{
  "encoder_arch": "tdnn",
  "model": "encoder-decoder audio transcriber",
  "dataset": "melodies that start on their tonic, played by one synthesised instrument",
  "train_examples": 26041,
  "gain_aug_db": 6,
  "input": "log_mel",
  "decoder_head_dim": 32,
  "decoder_bias": "none",
  "decoder_qk_norm": false,
  "gradient_centralization": true,
  "warmup_steps": 150
}
Rows from block 2 of the text decoder of a small encoder-decoder audio transcriber, named by matrix and row number. Rows with one number belong to one neuron. Each number is 500 + 50 x the weight over its row's rms, rounded and kept within 0 to 999. All counts start at 0. Numbers have three digits each. After the name is the row's rms in percent of the matrix's.
After each neuron's rows are labels from the 100 texts, of 14976, where the neuron reaches its highest value: "tokens" is the input token at the peak. Only what is clearly more common there than usual is listed. The data: melodies that start on their tonic, played by one synthesised instrument. In brackets: how many of the 100.
# fc1: MLP up (decoder.blocks.2.mlp.fc1.weight, 512x256), inputs 64-127
# fc2: MLP down (decoder.blocks.2.mlp.fc2.weight, 256x512, transposed), outputs 64-127

fc1.131 099:506484531371510470529540429551503441436409476475515500460532510489481477496553469468535460431355527527537551495500430465564502569551460451535541522485515588464479537562502548444412606479522507
fc2.131 100:580388461543492557476478536471411542495559575491504524497501471533540528504485547422478487482554506542534407480452469522517419479409535587475490406537481381480481448467474490462560490462504547
tokens: "e" (51); "c" (28); "d" (11)

fc1.271 117:509456547452399490437533545482518483445512576532546523517578481489461462506465517472426463497515531474514509516479441438505483437478416518505613509547427484575474552495457440469542524559534539
fc2.271 120:456524508458459548480509589554477549512517519569545523546493478581443573439503474470577491545519572503474448535450468557491551531446396508471451514580478473555413508479476593547541518470410578
tokens: "2" (100)

fc1.253 109:502477583486572501473528454515490474499486477435459501500478484497514577486624539452426522480429440588478461424549480411580527485574512445512492533534522419429561551515440548467515543522590521
fc2.253 124:532502479447554524454564501554535465462497460514525548520471427533519470490540519427526472408516489518446407524492411499500486514494504463584563403578588508545504493616497495541443445473522507
tokens: "d" (75); "#" (25)

fc1.246 104:505483473431460579497445560512568474515441501481533539562493478466481535507500505551526398529524515394436492502515478457551498463480545491468467526564505534513480537547437567507530499426530544
fc2.246 115:500578581474444449464571440544489564395452522542430604508470559413413528523481532492591547574448460496434490506483475478457598468465499547480565503424520454482518479507455465449545538557521485
tokens: "#" (40); "d" (22); "g" (19); "a" (11)

fc1.450 116:546570502580447507539483530577445456395518483507471509525444526530534543513505517435462487542515484470440484518459586424530454378431455576514519577414537512522476409467456488483463571454556579
fc2.450 141:444470476398598429464440466491450439593576496450581543468540531522494432569541490565430440506472491453531523602455487534513512516529483610459441493454489568395575499479459577583556491498469500
tokens: "<end>" (83); "e" (10)

fc1.356 100:563469539570514472457500446549651437540475491459503464535496500496498411481552473525478523443520526470506476529440509517545502378501489414488653441438514484440553558582415511558532495528411478
fc2.356 089:483509484433557467525500486531507482600553485394517532413510549525457522487459513413497414524543498459558559500481479478521459496558451617543466594448576468510540528505509445579457406540458469
tokens: "3" (62); "5" (20); "2" (8)

fc1.298 098:455521482551548555443515555514538456557481585534493477547477597374488535435463468407474560464537536537483430523486619531438537617517581461571512542341507516527532589572436489463519546545410561
fc2.298 086:598491555567521512473559494587545557458441544480516517397497434540528502493542603502512374509458555529494578524537553502522493510594379526511504466451410471415375484463434459548522434506546435
tokens: "f" (60); "#" (27); "6" (8)

fc1.378 100:475595457426527535531547435393437426464449565454449472414543566495553402506518492446521471488523510422542436533479486535478443445616447559539475548486549525474549468590462523479495507542509416
fc2.378 100:440452487560541466413566481508488508575487545548483442520558503458570552462512444474546593463395486507594517534552548504542528516519505524459514502483567535405500462462568504463574494504507542
tokens: "c" (100)

fc1.283 107:586526468527507530439490460445544513490522491506394496411533519511517486543477516377560570515523530512505480477600548504558588474586502502532581469509497462540546530428471474442491554413556522
fc2.283 112:469508577463447516474553409424524453619519469499493572446581541569516394547517530403539518411455457536409407510470499512568473551453502484527487538470566499435454479502488550429528425554510546
tokens: "d" (52); "#" (45)

fc1.487 097:451513543467515422569457459432595535467437487463555555506547443554498580531511514551534450474507495579498416440473574439473439518545512525495499547513472575458532509438538487491444568573473475
fc2.487 083:504642465508483507511472591484431490553520391500498458525520420550553562369482549477496491552467517429527519511517411581475516487494563515469551465533407517500529526457412486451536503452584516
tokens: "b" (22); "c" (21); "e" (15); "g" (10)

fc1.154 106:446504533501460455494563492490560536476554491525568510481501539503493568543538501482496524513542452610547404531487519532415417641468486460478567498414504503531400421461526539496474447397495475
fc2.154 107:537556429533496480478530517455610450508483462431445557593432457443563427537431405524426516537483530460440455534469522500536551463444485495464384417505534434459485475520507456446459458429478474
tokens: "2" (17); "5" (17); "6" (15); "b" (14)

fc1.381 100:487540502492504489541562515573507517450419413510404369456480465525493519457513493503510425466484461496440461561529531495481522519570504462518671441580563445482488512583599450508451487461519500
fc2.381 096:487553425589421403512373461544450519481503534467535490497458537536468540585518383410546433539476521473411510515461514461443534481430486575477535495444445584535503539589540560512514505547559441
tokens: "<end>" (45); "d" (35)

fc1.244 097:476484488432445547539516455518567537519559504543492473384528565516534517504407526434578458474500589583577508476480456463499491449605486461443484529481456488573581457523538504518445463512530537
fc2.244 081:568453527539564482540522535525442567485589531524470473511506453521499456530557508534520379438482463546513485388529579461578533539493495618478523512545474606523467566488468404554554548532473420
tokens: "g" (46); "b" (20); "a" (14); "e" (13)

fc1.408 096:488462503479569480473514526577555429513536484514525465538498456491492485544489441463510514450508394471503461432492487499423479513558522539550514489471501513486511441458602558521433559431473489
fc2.408 091:539538620578446383464530495444493564522504511545426420376551488543532571584568587535499478505460484598513469453591488465600495456415468546468500467527478411518501507501558587503510477437544469
tokens: "c" (100)

fc1.445 101:476524574476486486479544410549581374476493480532521560474562567496469522486495467547519666476525490446453514493536582454625522391513577583441603487561487419618375481463525478511532553471498451
fc2.445 088:514492472537460559522460560473490655487440579542457495429483478534569508561546456519525501561512567408487404504515528571497608534483552540461486454477552600411529466512436453487521445609528524
tokens: "<end>" (96)

fc1.113 099:476507517449447486553448514504564418525487499568486495522564476469563489526479520540488472466509445550642451539476565421558632603439493457503485591485453529591545430564451465589436608464507528
fc2.113 106:505447482525507541555483554560532582519543527487455518575456494495508514598445522539537524527499567516499481435463423565529541486560515569436450533479540540464548497413556541450449517523517619
tokens: "e" (38); "6" (12); "2" (12)

fc1.144 094:473533387510526538483547502535520467574450473510479553504469550458504498545525508472362494497428541421476485505462466561541475546623484447562469477444508463547445553487520559502390553353544534
fc2.144 072:443500543586439418418477530470521570444537533485444559446504539551559523463551480487542550452455462420495550532539484569463526493554515455412473540556506553565546478619461514417419520536460519
tokens: "c" (45); "#" (29); "e" (16)

fc1.304 094:431462531382582548400503478466531524474536535530560453580488477566484519551487538449426499493529478423473535445490542516560446419613447495518522516638507508493514498524400444441485514493351511
fc2.304 103:535507504423521388459456482590510563440547582494506555482489461569515448470536528448494472484407438470602430490452470515418418485527521470386473567498471498511532506492545523583454533515610436
tokens: "e" (92)

fc1.369 101:568428365457589432544538410529429496457505521510494483529560482503494549581593547478485520577427513483553507562455458450583477442509514507476434449450463511455527397528452505538463569526448489
fc2.369 111:458541516521545439503523427626529472569530495467553524457546458489513515520632501485494490526509547539655495448495430425460501500486531470391480531483476543390517478476567435472497479458475507
tokens: "e" (100)

fc1.293 097:580403464551484601501440446463510511609517475450512523411441487479519452424414576470547498475512492477596522558458476465597488541435440561515408496485539546505508485481488495480438513461459474
fc2.293 086:511456469428492488537544535570530556606507424510444606615600452520470409551577515532429425609489459594472428561441432513508425537443518491522526509540433599474540577494424537473511462601474510
tokens: "d" (40); "#" (30)

fc1.469 099:505489423581437510432529494549583555576476553510493585561413510522382525516472509488497500522448532448494603514533463512531527458532496438479555487449557471523602433633490476425488564471513527
fc2.469 075:382535494385504571546499509515562529501521568435472490478534542506554535522594429495532396536537455531497531496542568514432478553487507502520456474474541492503467510472500562484546483459550455
tokens: "d" (21); "3" (19)

fc1.74 098:494528469430410564430586546508531488403526472480472475444519488490463576601448425482429468591487476495515485609537492517490596562513526485495552542539536505457461400411580550489569537526512529
fc2.74 091:525426371514541495451434518504533545570580494567556521575488444464544453490450508475610513469526519402503475425475488519547465493450418593538525395453496548441416532516513553497503426557596537
tokens: "g" (84); "d" (15)

fc1.260 092:472501522531438513494558547552491539476580450545495494561466475516592547494456550437495576492599500494545491428422503445578390535458460457469462446480487541488420499559421548464496469518464562
fc2.260 103:512458523575489527472410480423480508513542448452456518463614484520397557524517488534569454599536403594503545473481497550508461429606485423551482342482532370561455519599482474496521489339472537
tokens: "6" (24); "4" (21); "3" (18); "5" (18)

fc1.463 096:466450482452433541521570511495541447607511426502501515508573428383507444531556571505453534464496581535523501516497538536529405497566472558492579558519502456399562485521480538431438542515497498
fc2.463 100:414500515681425513459464570433519495554508489498541480532403438515516529451491501559494547577468549476504500567365529548446578542557514486461502477485474494546454530567468485571536453517419542
tokens: "c" (68)

fc1.121 102:513481531514502573495495444589597403493512534541518509415538437563405426534588500380460404491422553599457536595467513484507511489493467464454585541507470509469510358564481473525470543482491524
fc2.121 112:556460572527508523518450623538456554435474525535477483464528487437522582514606530367567508531473523416486545471436508455387467435592471569560429485600524490473531492555470450493489587493512498
tokens: "e" (92)

fc1.502 095:507410521532574475576458532453518567545487504518517499413455549515502524551520551492554423446432502520564535563561464431451502463527481450467531461494446539576511536412448516556533438496390499
fc2.502 044:419517473553542475417434516527440497472521489430527509495519536473516539437541484435462493421535606539506528457450519471502599503497496489543463439594564445472534437564515394482468564445464514
tokens: "5" (32); "4" (27); "3" (25); "2" (9)

fc1.364 092:380572432466502452433517418449502443467540394576552431488523593509534516552465498480469418609451619526377512501470522558539612552510588535456574512602504468537530529505534568471537519478480426
fc2.364 075:491528579503536490555501508517444474513529453554492494469521439536455520602407546374483493458554426416489477457458476395460543480527563398554520455513493454486558541505570541485518440507556554
tokens: "6" (29); "<end>" (10)

fc1.24 109:494532515487412557514509482536476493494461532536494507539546556388450504501487550415456526467470528415545507452451516527513472451528419505523527480504558501578476575520437513515480455550489558
fc2.24 103:595435420399468531539496544554485459514491488567494495510478501595410530529547506541545512524448609519478434525410440506411474465429355517437493477508467491573559457585488496521485483556502530
tokens: "2" (100)

fc1.267 100:482456415446431458454571457528332542522481550459519414391562547512467551480521619436442538436516509453392553541548490435553439553524528433541429427483425474553547428476459512512471470565479582
fc2.267 109:588495483535541522520495479523448535487544494484524495519479506536432479517533439495469405472434532505522519530475464580465464500569468545470518596470512528497483463540490476445564473493518409
tokens: "4" (33); "g" (22); "5" (16)

fc1.53 097:473587480461551504473571438581473444549497537521498471550537548555513404399460504463519459424557585499507586521425466438520461499584600630524499548477500477535480504481532477445532376546561435
fc2.53 097:558495413456513513397478565509563569470470543462441506580515399520559501585532502596401427556462372517569497475490541533560578490505466544560594492417520577474521488546485480559524538550544466
tokens: "4" (32); "5" (19)

fc1.431 091:506440514517516452474474416560444502509485498511574512585468576418532499467471483542562477499487549533563470482549528401522448379459427467533555567573512474548505502465504558497384520480442477
fc2.431 073:500482369441502591390415541442514537518487520518489480593497414569468527533536504466547568477404537576449452502475588589458528483529521526465522427482447551445497456560450463576522531462492571
tokens: "4" (85)

fc1.436 096:450509496444459499523508537531463395478501494490427499538549589583454502438539492427521491539529524540516546480414542530528539507524527466437498475480479501483501596612515484642490396542495549
fc2.436 108:497536538507568462537474469493574494486461482481589467490485425434518511515460513538455483511467629502550464500517518451516420519549542478539500477469560453548579484516589537557489531558523442
tokens: "5" (69)

fc1.462 092:576455478448551475544534486622472406514495455476510460598531511535477620498460510434329462536453485518473460542503561498595552539567496600447534451456563484475467512417510536462438497484518536
fc2.462 072:540503500480523508436446529428402569513538416525466511491469581448399410517483502510532510565554549491533589492505466545391539544542557506442516434558509508461548372525621555436486457538447473
tokens: "e" (57); "#" (38)

fc1.422 109:532400468460426488478537497615607518557611540495501475534497559549470504518518544454495438493517543457497496583534398455499454571515481435430573518469534497640428516541499451438553509454510479
fc2.422 121:556412462533464501586447502509499508482570466505520543560433542539465437472460466510491490530431487517512419501446549498461465487470493483406564422606582531458549489549544570492454571478465548
tokens: "d" (87)

fc1.503 096:501505473512535485523471490450485426415484575445425532554455577517443492511521460504481467526431541506557530484451469466459386525515542358511583575475526499526494526462514548506478572486512534
fc2.503 081:415527501498505490516570522577522543514490465573450513465510476485513418520606555501499592486473503464484487485428428423404594488620482479521552585457512435538482482424464451512497436543545431
tokens: "3" (32); "4" (28); "5" (22); "6" (13)

fc1.397 101:516470442498516530536541490515528404557507476455562510552485433555519611478500521575573545469464453429461374506394463475536517536529517529480508481428548563461524526457463529553453600509550409
fc2.397 078:378445516473437524388512462494527495438542492427518428507417472467531489557545547480423464545494478474546551490479460418508430561459518442504515471476569444593516476411500466558474508566510523
tokens: "2" (27); "4" (22); "5" (20); "6" (19)

fc1.63 103:552529520475547371549522496518438445565496539489500494525497573552517529503502515493460447494486473579454484548543462545441485536495540493522506498423443527429552356537326518556480458445584603
fc2.63 108:537477593534460613497498540538564470467431526534625493488506493509490538431526431490483455493474416516444487409449423474594547429450538501501476521452511535552414517422502523472505458457514490
tokens: "6" (18); "5" (17); "3" (14)

fc1.299 089:576407486554553527484546515527471549546461505420381543445467434525367538523554418483502442569442413492486527573491475528526432477522553478478431409431562546479611446505508594491418450542457523
fc2.299 094:588529463480454528488424538490453486464539482429540447487432483500491430466489576448538601414461587499441520392580538395539556555461498465435522573499506450530371548522481446453577489618589475
tokens: "d" (100)

fc1.245 096:529561427500445470554484500470582501594437518439540570518535471526422548497542519555427589506477517487501483494493481456590461480420529413539485520511544429565433560521565466515405613457526437
fc2.245 096:510497434638404567453471500484468478418592423515479481442500469500486546482592432480493600555539519496477628547468493469475525515543476508517429514521468452460483358475464518532497436459414566
tokens: "3" (42); "4" (21); "5" (18); "2" (13)

fc1.403 100:440482497451482516532554498506594515485462540493497492556493609523482475526389440565423521521467503568457464524510613501553530477509517514539473444433547505539440538461458455487407584489490483
fc2.403 083:601523482482581495484371597463458433545539426529626544492466491465505533527515493495565466523529545516512454445518512527493585512484534550470454503518410460516534404468475500517574433571544512
tokens: "6" (61)

fc1.434 099:589536511443511482583512524465534521561531474556565456555518531576445573488517531542465557521468526451499416556585495461537482410548523473427466421463500508468504443485490537563504475492512488
fc2.434 096:548505460510527499547513459498528520528500500427509557456516461589544411473430427460518512553565508356491451480495540545478471584490547491399533497510506517475467523477542528450615447516453550
tokens: "6" (30); "4" (21); "5" (16); "2" (7)

fc1.216 089:599453538495485498488519553407486525490437559491524478503565510450527577498553570461512520483559536556461446574453440546533481471561544488437558527591585622564571443519460543447423593359533434
fc2.216 074:448417491470570470584480451534543425526479519506470520548554509465561514445576536536453520548490482551521476451478531448484531451525474489524496482472590455588414530499462553476518547458501496
tokens: "f" (49); "c" (39)

fc1.1 099:508563433461629459548495474531470436535482482495440495522492566490492471502468309488392466469500487601525442520495563488481542420496477596510507535537523474526481523492424491506587531471494441
fc2.1 059:516406465432479525471480487476452586534482521539472447546520528488534553512401415495486519484545603473525536444404472492506491555484453487506492492571426512508426460570514544513436550445470523
tokens: "3" (66); "5" (16)

fc1.107 092:489452524417514417535538389508627526548466471473523480529523500495574519467610528533547513437568363471461479490480495544425520565454482541434552468411499500537397526514514507501478459573528467
fc2.107 092:486445397526514486321496448558490466548555425548465489466438537520475484526484411466461456551586492435491527482486506484555486457515466484607491553511546486439512583445524504615636523479498504
tokens: "6" (32); "5" (32); "3" (16); "2" (12)

fc1.215 110:540538520509571541439552600536469497463546497478511509582548536511540532534566483508404527438537381525476602576545545558525537441431509558552552498488532535648401497551463522417459497539480525
fc2.215 117:412518506493588520547497498507473529486597508508543511435499491461528484437480571588513479472566500489489409474475570499550467515514377501514498534466549510489546494502427468477483580603519501
tokens: "#" (100)

fc1.324 102:519579572492502510574481507492415528570530540494434470507563432481551521484523544524457498526524458541562483448455430534472416528440496539528507541553484406432475504539538578430469416503572548
fc2.324 075:540556513494501473459530404553517510560464449445442460602460568512482550414549519466427448521471554547543493572556503515548429466513501445531491440524531481509557502518502459458466468532605485
tokens: "f" (35); "<end>" (10)

fc1.387 107:456507444514524360427478485538557477536558490488509436530417559502566527564488466568501518446539456505538484519502541552519497511415552470498453426552562537432484506492449435517546450545552478
fc2.387 105:496501526609555524550482481542568435492597543468423529468446519469463574519502489481531472529495571405521527512477461554402519402544533458575401487439469533563528476477611534507498495523531408
tokens: "a" (100)

fc1.221 097:559512413401515485490467541521484548441478459551480494539537471486376503483535561513503468489465492497494404448521533584451465552516514488492531532562418456506456526488492513518475508510599558
fc2.221 095:501647570599503453544480451571492501462561581536599521503531488518569470454564416537543518493587499508527488528477509481579474497483568434497559468433510516469567375579513484424578491450498465
tokens: "g" (17); "c" (13); "e" (10)

fc1.309 091:468515488401565397580519522456552525579446497522384455497450556469417541384511422440465442466516447559513599509519454558488552410563552574447466490464582445603501521486504547521511437492436497
fc2.309 049:588461507532446513404519443383496539354439525486461476524518516474595471588473437467497483528591507594520532531414462442487555406474456483503474450580419503452448392565487603450511558468504565
tokens: "6" (61); "3" (23)

fc1.357 100:534447510525546448462469536535488508505456642517517627532464481487537483455564473490453548453482490620518493474439560496596473392513470473557496543602604517510523490496407533517497483612515462
fc2.357 100:495484592532477529508544587528515439429470465523436553479553509548526440514466475546646452524477526486482507468481563632456545503442556493528452482490479489457518502380536543567488544437587633
tokens: "f" (51); "g" (14)

fc1.371 102:488517469500444523494512469414453463430555470567532512543473500452433515490527588469526511473478470602495508502475446537599450480553483582544404452571424547452508506522501521537509530511486522
fc2.371 095:466425498525464580438530441493429552514526478465475433511416500558538497571529459450500469486437520504507500448549507525503482460512572485558538439506479449517442517473516524535472463520400455
tokens: "5" (36); "b" (34); "3" (14)

fc1.354 101:497577429511489478450430512533513421436390545519499424569468498551532436521462530480540533487457553467453553492534453505465540510586530509429450627437542481498543473463475516445509561507485522
fc2.354 107:512559547567509444414536533593543479438563579438552465509587535520556505533620455428490464467421473471537518515545530512431548493513475533517480523488476451473500505551569559487518507495486445
tokens: "c" (98)

fc1.336 096:496521420490552480531477493553509503471441460471539467568465510556422624511412426471550533516476542565415450475341551451544435567522571490526543461439424453493492467523487487517451512559604446
fc2.336 103:515575510460443482534514525456583549447529478639548514568547515482544531540463453482580483557481503466624474568524582510494513480484496416501496425512508587500370582513519443472528409509512558
tokens: "e" (42); "g" (27); "d" (24)

fc1.323 100:571431478506486497436522502518536469551534486530516540503471521485460479410507557449435531489545496420562539412445588519449529473495534568548532404512506542399387531476589518516589569466551541
fc2.323 099:467469523620522529530402519526425494571434594508573498518454498525483538559459517479555481461522544510472555552513632474606515474538465493583490510468499521454488421481454483502470456480422485
tokens: "f" (73)

fc1.288 104:483517517491508576608511443539467506486476510471494518470499481476529491503437506423413398506531502504508509523467479505496485533527513434478425517411512506514477465504494427457564465450532469
fc2.288 118:505429520447532451527532456537493550504563544495530482455545528437497593476543533486531421621416566559535489444490483560463417449437490467509440467493561453433490387454523429459493512536421478
tokens: " " (89)

fc1.425 094:540492431488545453538495499482418586449429458475465472518527482475446556555434505523552443513492520482562525549426511590532569547474466460568619538474477504507463425427446479538529489533556476
fc2.425 113:514481506474419453478512483538525544521506589434362554494484460401453484453542365558409510551566475507548523457432478476466488506458519532575557396512506492404486484524510499522560410497555470
tokens: "a" (100)

fc1.507 090:403566507429561535532499476424512444461477598482485494460442505509572573455539562523422454409425539576502557585434456521487564515536460558449531463546569496544484440535507585505479526554504484
fc2.507 085:591485482543402492497394460599456462547467467561456479510517516436442395549549551494531421539610482602479459454520472457399451450538598496416636476508408541448544477496540428527447459473523544
tokens: "f" (41); "<end>" (24); "e" (8)

fc1.423 091:514481462509563515558481425411479495549532457476510530420477417603427586422491526570459505444423518398584565494546431463520471483573537584564522446463599415587502548494517607494534569480495480
fc2.423 081:518440488435465543458522449543484508439442479598433526506526525614584464571474470512428572478519425512520456555529431442459507528500529403433482564329357568567512468525474529510513464504516465
tokens: "<end>" (44); "3" (19); "d" (10)

fc1.147 107:459427540424451471352527391451505443530445467428515476518535466678607604540538521423459477461455600505610408539567542357544551515434470464464539507550595591513379516531534555493550489571543482
fc2.147 113:517517494439431589413499521439455527572499453506428445616581529456446498576519534563579496434480450383375473551433466544443505500562544530464482395422484448487589529453470517625509501566574523
tokens: "4" (59); "6" (14)

fc1.196 116:556478500470508612515560460396521405578476531527545524448554552438459462496531443482527507446469550479505446539546535514555404575516523487510493417507478530460538383531430515495552465436594392
fc2.196 121:503508537358509565550509558498532333474384475485502513461490558497548464520475462418505440494414469475508504426592565577512578489601491449446507455445466427450484556513474512539513526427518562
tokens: "c" (98)

fc1.262 087:489533512561512550519515528488528577460517476567545492457399421537530625492460506438454445499468507456532355370456554466482524443561367454417481473505587533501558485502566477471560460386504508
fc2.262 094:519547525517447494477577520554470508519466570494562479568589558524556504461419412423583521618466494532486572482479415630577487480512530491459407543407454470434565542527497539500565496527503489
tokens: "e" (46); "a" (18)

fc1.38 094:571533481504445438429502498500510498555394543499453534524458541513612468506504472540485551507540561469480507534500551521528411480494512507379488503582510553504450495544435559521444484516464595
fc2.38 101:623459512554497547527562532530523450517541469402517391477446532615503454429471583428520547557483564516542365424474557511454549491396434462524550444566455549493592440446487464506502457548434571
tokens: "b" (98)

fc1.20 088:507524458521561458557461521606511494383565556493491522531584528469528489478464433461415513472475463471517415499481470422463510517492399459443469481532459449601415513501545525444511531439557444
fc2.20 087:479429443522425527514569504461538507479477454561454498536491496535548578527481468574534556551495566565433420516421463617431435492525540509537592540539596500395547474536516458365493454456522649
tokens: "1" (53); "4" (21); "d" (18)

fc1.374 103:391488506492391485456568432529417505543536504394482508461492462521497461432605444471423480535572474632520556472427469495575436343550527565535562413516470455396453456467606507566591533474512506
fc2.374 094:546505512576456471575447446528393595500477498535538503485558584481554463488502483514419553465568534472521433550540588566496471498453565439493456588449491554448564563560561511481632537558472515
tokens: " " (83)

fc1.56 109:546530498574473527502527480435489508481569515558474533577445513465498550550513435508477414497444439504440500502493532537542536390507441528558496552507798482543552506417543479506497518530491447
fc2.56 115:543523580554549490522508510450485468443472532529438489581533478489449466500548587542463588395505383516539499528507411569568511516516487493418512467515582479608567501459460457432548512454505470
tokens: "f" (98)

fc1.130 095:612578517474546538459554519497525437409419482493573485573496532458390552427508489440527468570480459529485507504454502611511468536490530442565545493522461464531431509474449514561470522555463525
fc2.130 086:542555473497451430512490441484566465536504477442490436493482532494545517536460476494593600520430464598550446532568381489481503509444491447587494495460504532498536498491529543512457481519533472
tokens: "3" (99)

fc1.277 102:490539528452458538507577495612497469475507459502525481484441447452466565521537448502487530469447513503577471440529390497564472516482522496526490532501562504552496509536556463500500555436564435
fc2.277 092:452484529538526488555453494514451515516467484530514509513447419545532487492435535517472488438467445362484465532491525510534541486469477524412603509407500490496522398414472556539453542508465587
tokens: "<end>" (68); "f" (28)

fc1.27 096:538515480517455540566485548520576478464499491454536606506541525460454488484412500522543388519518531537493485503431423496559641509461473501579552512524526543477497500517529440467507556484491531
fc2.27 087:530545467466505521489539451539495514465441490487432573470522455530537509468413462516634478529519521601548493513585529480507452481361546461514461640499362423504459417463388449506524465483558487
tokens: "#" (43); "f" (30)

fc1.219 103:514492528475498458469590456501446527534493451439560540493501548475463483503536566506476446574486502460524528528392453605590516534512559463528446556587458554404488571530427559421506464540479503
fc2.219 091:498545498533493453552476572544439566445476457546431516488472558529457597415444425454453589443564497496457533576521542502439487482526409462485538445557568484564385450496487531549513426404545494
tokens: "#" (45); "3" (22); "2" (16)

fc1.16 100:522565392550567527539440470427586405548486476353493476505450471503481579413415440521508558497424416454480517618513515551483523487512550460541502412481470477447526576568544543519508555437478524
fc2.16 099:514540515478498492502561546403518430516468442475507542474511554532499517504550562543418540509492500510476461466492450639377428434555503512578507508502569450449481489535479432506536532509582479
tokens: "3" (87)

fc1.81 100:548454498478504542467552482548450568479412509506481469508562422448457489534368423503495438556600529530400565528458547497524468526559476491519429481600488454516505509573440439543493456424468538
fc2.81 102:464538441559494483478522487463481619429413530427525524469522569543449529493507383470439584442529453424506510512506554579547478525475490524576541477524460502550533471409499565499544563579431457
tokens: "b" (51); "#" (49)

fc1.87 108:520519544519483477539493498424530399473342485509506453497556509521493580471491469450481446407453557504503543566502562511491444557648574549539457469455477492470529526515515531473545533481500428
fc2.87 119:406497493423537537443552473496544443433426497587506418484484384536585511550552466388508584449435410530527500426545506526558507538557507492469346475571592466428574530440589521458535512433578564
tokens: "c" (99)

fc1.511 097:341490470457468476504558478432639555539449465521446526495488509529443527615536499479509513505505543429505501521487534507468460482521535561373400445428494396483587494517436538455526559504525489
fc2.511 098:502416472501567419474515523549473418596488514428479548490483465558578456411555497389564515420458453453496393463527468429500457561450573590516587495531565463433541480487522528560456455506471539
tokens: "4" (28); "3" (14); "e" (8)

fc1.380 108:475565498522541511468455466573453519468507439588412563484505510500514564407541504541448609472536439498524523525438461436436585419466489488454501505441670423566550486548556506376406614522493448
fc2.380 098:478428442551444475505523453463548388497428523545552483550562425479563442467474510486460538511500344505521500545481382538508461535600492519412531519430553462482499537539539533478517430566515534
tokens: "f" (92)